From a checkpoint of a small multi-label audio tagger: norm layernorm.
Rows from block 3 of a small multi-label audio tagger, named by matrix and row number. Rows with one number belong to one neuron. Each number is 500 + 25 x the weight over its row's rms, rounded and kept within 0 to 999. All counts start at 0. Numbers have three digits each.
After each neuron's rows are labels from the 100 clips, of 14976, where the neuron reaches its largest size: "responds to" is what is common among them; "loudest band" is the band of the loudest frequency at the time of the peak. Only what is clearly more common there than usual is listed. The data: chords played on synthesised instruments. In brackets: how many of the 100, against the usual share in percent.
# gate: second MLP gate (model.blocks.3.mlp.gate.weight, 640x160), inputs 96-127
# fc1: second MLP up (model.blocks.3.mlp.fc1.weight, 640x160), inputs 96-127
# fc2: second MLP down (model.blocks.3.mlp.fc2.weight, 160x640, transposed), outputs 96-127

gate.602:486558468525531492500494512530459531484488535515527515496497512470516503491516512553449475507504
fc1.602:482512475476519525487496458516515539484496512471504506465526507468493510534440511526490494531489
fc2.602:454553480466483496499500523527506475531499496512456504549472477529517493444475509479521519552508
responds to: the note G (61 vs 30.3)
loudest band: 250 to 500 Hz (63 vs 34.6)

gate.201:515500532497530505536534487520478545484465493502487502510504472472539515470466501547498474483485
fc1.201:511545533495546480496502478483498522462512484537476489514546496523508483528458479517466487472526
fc2.201:506476492494500458474545544444525507487459510517554502521516481506510479482478519500470478484524
responds to: the note G# (76 vs 29.4)
loudest band: 250 to 500 Hz (64 vs 34.6)

gate.410:512525534536519465533522489522461525501547479523479519535485498488509518516491503495493484524491
fc1.410:481467466470481455498506556475547497505491552507496506465529498529526495500474482503549491484515
fc2.410:527477492499500478464481471504510471479455478491546523506491502501457495489514515491516484476493
responds to: the note G# (82 vs 29.4); the note C (63 vs 29.8); block (60 vs 25.6)
loudest band: 500 to 1000 Hz (39 vs 16.4)

gate.53:485529559511530469488519490468520490521475534513458484431493534507506542462506542510515483504498
fc1.53:532522514488477486487522496522503468517483472475487502567483524504533475490534522502477538491526
fc2.53:417497480532493470497486474497543532505536468505512509459484501547522494518462467502512511531506
responds to: block (96 vs 25.6); plucked string-like (26 vs 8.5)
loudest band: 4000 to 8000 Hz (30 vs 5.8)

gate.71:478491517520552489580504517455522494502481498508503492501520495504478512490530546519520480511525
fc1.71:532503500495518532499493468502508532505517502482501501514477483450468488491470488528522478513490
fc2.71:532507506486531489498500474517514507548493524486486479515501448476483512479488448499498537505505
responds to: thin (high-pass) (89 vs 12); white noise (46 vs 7.3)
loudest band: 4000 to 8000 Hz (54 vs 5.8)

gate.539:480474482508506493477522477449490508488499502490524489505503498516543489508493516545507494495489
fc1.539:522488545499491476505526518565481523525504469524509527522499517486472481476503511508510487488495
fc2.539:527521464503467480494495503484470501536481510492475506452486492498514508488500535503492518576530
responds to: the note G (91 vs 30.3)
loudest band: 250 to 500 Hz (60 vs 34.6)

gate.230:501451489512531525497479541493515483491466526500553504531493491510534477570511501513468538522503
fc1.230:499537503523500509518528455483536488511531551506506497493515531519504486499490471478497482516511
fc2.230:535445512475548520514461500511532464522496520506501427522500504505492476493478509511486529494486
responds to: thin (high-pass) (92 vs 12); rumble (28 vs 7)
loudest band: 500 to 1000 Hz (35 vs 16.4)

gate.400:501502533503520515458500486477478507483518517491514540466523517508502486536481511495467489487516
fc1.400:469520485525512501510509520479452496474481499486492499484512485479508544516471546473486502500507
fc2.400:454512463520499491471505530522541456495513523504485539489551469515460490505539505507533463497464
responds to: the note A (92 vs 29.8); root: D (33 vs 8.2)
loudest band: 250 to 500 Hz (64 vs 34.6)

gate.381:481522464495549527544505484559519502507540520478457510505501488488501534536518468491500493518502
fc1.381:473516497519526489490527499468495528462472516477506512452520504472519541494511531503463527508502
fc2.381:481501477515480536492494489481494459498493506540481510482526506513543495497454501500515473532495
responds to: electric piano-like (40 vs 8)
loudest band: 250 to 500 Hz (63 vs 34.6)

gate.295:484543507519514498483504461472497515530505494511518485522478500477489520508499493508459468506474
fc1.295:520546508498527498540531495489504504474536472493549474489509506509480450529487535492450505436477
fc2.295:523514492473518517539520505525492511471487467479502509511496528524489498468521522517518488513507
responds to: the note F# (98 vs 29.9); root: B (33 vs 8.4); root: F# (26 vs 8)
loudest band: 250 to 500 Hz (61 vs 34.6)

gate.257:484514534508518515504490479529481474491449491526489532506512483532500511502528527524455469487468
fc1.257:503489486503507555520500482490526503523515475525513546481497535470501504504518527457516477483507
fc2.257:498533453539517506491480479480476511480528499496559508517515512519520458483503543485502461471509
responds to: the note G (100 vs 30.3)
loudest band: 250 to 500 Hz (70 vs 34.6)

gate.36:513517523520478492553516438461505493448486552489467502525501529537495492520449548479545520475522
fc1.36:472534557515520516523452517536497484505504481513531491509480530530539523513453550545477484490528
fc2.36:524535495478508513499501519537513517466490495478456473492541502479521529467491483496515526478520
responds to: the note G (75 vs 30.3); white noise (38 vs 7.3); marimba-like (35 vs 8.4)
loudest band: 4000 to 8000 Hz (31 vs 5.8)

gate.166:456487510451465492498514537464480500471492500520512474533479486510500475541556479514474501479467
fc1.166:489490514463522525538504478542475512474481501493500457496518528511462502489526484472513554516542
fc2.166:517488464473482475535515491507506556509512498489438487499495515500446529502523476482531540529500
responds to: thin (high-pass) (49 vs 12)
loudest band: 4000 to 8000 Hz (26 vs 5.8)

gate.339:518499476516520491587532466535507512527544553501483533514504467511486499481454538507493531482462
fc1.339:497478458506536476519534499489511496523512478471508508510489485478484446557485558527444515465525
fc2.339:515490452543496478504539492564481520515461500510501486486505495493503544450496491571509513490480
responds to: the note G# (86 vs 29.4); horn-like (42 vs 8.5)
loudest band: 250 to 500 Hz (68 vs 34.6)

gate.299:484517486523515473480486497473539520440484484525495457519492471500480497518461465516502535508510
fc1.299:476499545550531495540518510459466509503515522529488528535485508496457489471453482471542521497481
fc2.299:545528535550502507509495519514470534545484472446490510506507477493470580509501475501515484468485
responds to: block (85 vs 25.6); text has "quiet" (63 vs 28.6); horn-like (60 vs 8.5)
loudest band: 4000 to 8000 Hz (26 vs 5.8)

gate.399:520518493510484449483487527465496414489501515492506495478482532529503511479489551559502534491495
fc1.399:464468508493486534480526475499489532448456508520473497496525473500504508475486501500503507531521
fc2.399:529491521478491479468507479479476546482492541537470499464515498507539508500467445503530452488494
responds to: the note C# (86 vs 29.6)
loudest band: 500 to 1000 Hz (50 vs 16.4)

gate.300:542525519525489508475487527555467506490498491479477512511504484496462563484524482510477451483478
fc1.300:497514482514477503517501517541497511509480481501486510490508522475529497472516481468454473516494
fc2.300:485539485507498456497481467488463488497510501486452507537496500477510486424519444485482481505541
responds to: thin (high-pass) (92 vs 12); mains hum (79 vs 7.5)
loudest band: 250 to 500 Hz (84 vs 34.6)

gate.610:520495495494503499544503499520430475512482495523499500502481493535530522496502540495514506474486
fc1.610:469494461481528478495535469502497512501484477500465505501511506497505463519526542509503539513479
fc2.610:521521508489499502496507464497473490511496484488492529474488492561527534544508467508488495510482
responds to: thin (high-pass) (92 vs 12); pink noise (42 vs 7.4)
loudest band: 4000 to 8000 Hz (40 vs 5.8); 1000 to 2000 Hz (32 vs 6.1)

gate.612:493496521540518504463500455493525472484497518526536487478484492493523491531506551523467468511487
fc1.612:506502480543551472457554472483513503515497544530525494470508511525511502496470531492476498519477
fc2.612:513476492459529496562493519498491459503522476557535518516528516450504511491509496498479519514468
responds to: the note G (95 vs 30.3)
loudest band: 250 to 500 Hz (60 vs 34.6)

gate.119:508495451507483509477509496514493486484486531498489500496499549540488503484494517496533481486476
fc1.119:538540497460510502505523462473503491498515468451486491488509513500499488517479463521473487486452
fc2.119:476532494509495495485510549515473455525505521488521547476514514520453511503505488523468507507465
responds to: the note F# (75 vs 29.9); vibraphone-like (74 vs 8.4)
loudest band: 250 to 500 Hz (62 vs 34.6)

gate.440:489540452467494441508535459516516506527497512489508513526481503462502493477491514518536512524498
fc1.440:536481581481474555476483500476495542491481528523502520466448483481523487517546500488515510471482
fc2.440:494533463472469519518489520480509509511496522499520507459506433519523534528490510506485502515495
responds to: the note C (100 vs 29.8); playing: arpeggio up (50 vs 24.8)
loudest band: 500 to 1000 Hz (51 vs 16.4)

gate.91:522489520461562489529531499489510472499522537520510490498428536452487542532491471498527473507482
fc1.91:526476522509478499507515498514508531533506478508489460547491518475489475474485502499498508482501
fc2.91:476539513494500506544493473492506471528494541520513467494562502475510479477468509521517499485493
responds to: block (71 vs 25.6); electric piano-like (42 vs 8); instrument: harpsichord-like (42 vs 8.3)
loudest band: 2000 to 4000 Hz (33 vs 2.3)

gate.175:465560506520529536525530498457463498509507489487498550483494505517474549516456484536517487456489
fc1.175:484501439531503500507496512457506510495488490501453533497495478490505490517485462505507551491529
fc2.175:489500479503494504515456491467480515525480491524504516498517472496461531507486457499503513507491
responds to: the note A (93 vs 29.8)
loudest band: 500 to 1000 Hz (35 vs 16.4)

gate.90:518442449519484519509498475510508453563503495479485500521462495537494473511461503548525516537498
fc1.90:514478541504503542494534496517501496468470482521507533514494474506503520472532503472479482458467
fc2.90:490456454527465538488456529437476525467485488493516521491506484496515523514525502508508507461511
responds to: the note C (100 vs 29.8); root: C (27 vs 8.3)
loudest band: 500 to 1000 Hz (38 vs 16.4)

gate.615:503494527521459459519487505541519518490474460500523496551452496472518444492497472488497461499512
fc1.615:500485478503530478529494512475486483452523474475501521539541487470515531481528514457525498509548
fc2.615:478448448492511524489448484475487478451509478472520488500558475458463497513525482500478473498496
responds to: the note C (87 vs 29.8); arpeggio (84 vs 49.6); marimba-like (31 vs 8.4)
loudest band: 500 to 1000 Hz (59 vs 16.4)

gate.488:490515529498479498524507508477541481530489464523531501521469529451502527531518470472504510538529
fc1.488:538478475493504466486485495508488453457498480504509459496500481517530497510504519471462489490480
fc2.488:514477545518509491469476514522465519479478521472493495483590515483557491511476529537488527502467
responds to: thin (high-pass) (41 vs 12)
loudest band: 4000 to 8000 Hz (26 vs 5.8)

gate.562:485543449509492490468505487470499497494532491532509506499495512498510518466491509519546497488500
fc1.562:522511513542467499515475495524540528525508496479478457518522488483500484534504488521495481495485
fc2.562:503520520529462510561489502497483505474492512502490513458538484475538500510463476465495506485517
responds to: the note D (100 vs 29.9); arpeggio (87 vs 49.6); playing: arpeggio up (56 vs 24.8); root: D (30 vs 8.2)
loudest band: 500 to 1000 Hz (39 vs 16.4)

gate.26:477515506547534534527517491467506482427466522508520468523479515506490506504513503476467533521488
fc1.26:483561490485504537497489479502495463524530416490541493515475508522499478491485510530484538492477
fc2.26:538519490534467531506496477511488480533530489457492501544528453519489529484477515500510527498550
responds to: the note D (99 vs 29.9); arpeggio (79 vs 49.6); playing: arpeggio up (60 vs 24.8); text has "piano" (37 vs 16.3)
loudest band: 500 to 1000 Hz (41 vs 16.4)

gate.433:501508484518501511467506513499521451533519505475503450514515490556500523496501559495522471531517
fc1.433:520512498507533490487497514480489546498479465551466503496467513477541484530494489529482492490519
fc2.433:536542489522466489484453534479532514519511528509512489521538469529489513532486543483494490489482
responds to: electric piano-like (73 vs 8); the note C# (62 vs 29.6); root: C# (26 vs 8.4)
loudest band: 250 to 500 Hz (66 vs 34.6)

gate.375:463526509479496500514521467499482515472523525466506492509484529508510496533542498527499471510544
fc1.375:521499484494479458508528472517504501471505510540522475488471544520510502484484476440480508487492
fc2.375:496471507511567534531517512476466442524484492497505535487462516541515519488524520497442502506470
responds to: the note F# (65 vs 29.9); marimba-like (53 vs 8.4); vibraphone-like (31 vs 8.4)
loudest band: 500 to 1000 Hz (36 vs 16.4)

gate.277:508510484536480508509494502492478520506539546516496516480466499519502536540479517519462487481468
fc1.277:519505438517484473539487485475510541514475478506501482516475517516530542543504496470488490490489
fc2.277:503512496464501495500481531490440537471515519489512480550534472507517540486510480454561530553552
responds to: electric piano-like (26 vs 8)
loudest band: 250 to 500 Hz (61 vs 34.6)

gate.434:507424533494464514503488540519484487500505496526486486564526489462499521520483473475487470484503
fc1.434:475496528498528496468524475526503471464469480535453494476544471512479483469538522501492477547516
fc2.434:502479452483516491489462463520526474479497540491463479471483535518507489541517513478484487467521
responds to: the note F# (67 vs 29.9); clarinet-like (35 vs 8.2); root: F# (31 vs 8); instrument: string section-like (30 vs 8.2)
loudest band: 1000 to 2000 Hz (28 vs 6.1)

gate.365:502477482504485518475526531495476476514499491527517486523513451511492564500505529494539452544453
fc1.365:517476497510500519515503488510435512488510514501482512516510474495477547533518498462495522489475
fc2.365:483511574489486527480495466453450479502508504492500517495532460480470528514505486476485499488488
responds to: thin (high-pass) (91 vs 12); white noise (83 vs 7.3)
loudest band: 4000 to 8000 Hz (84 vs 5.8)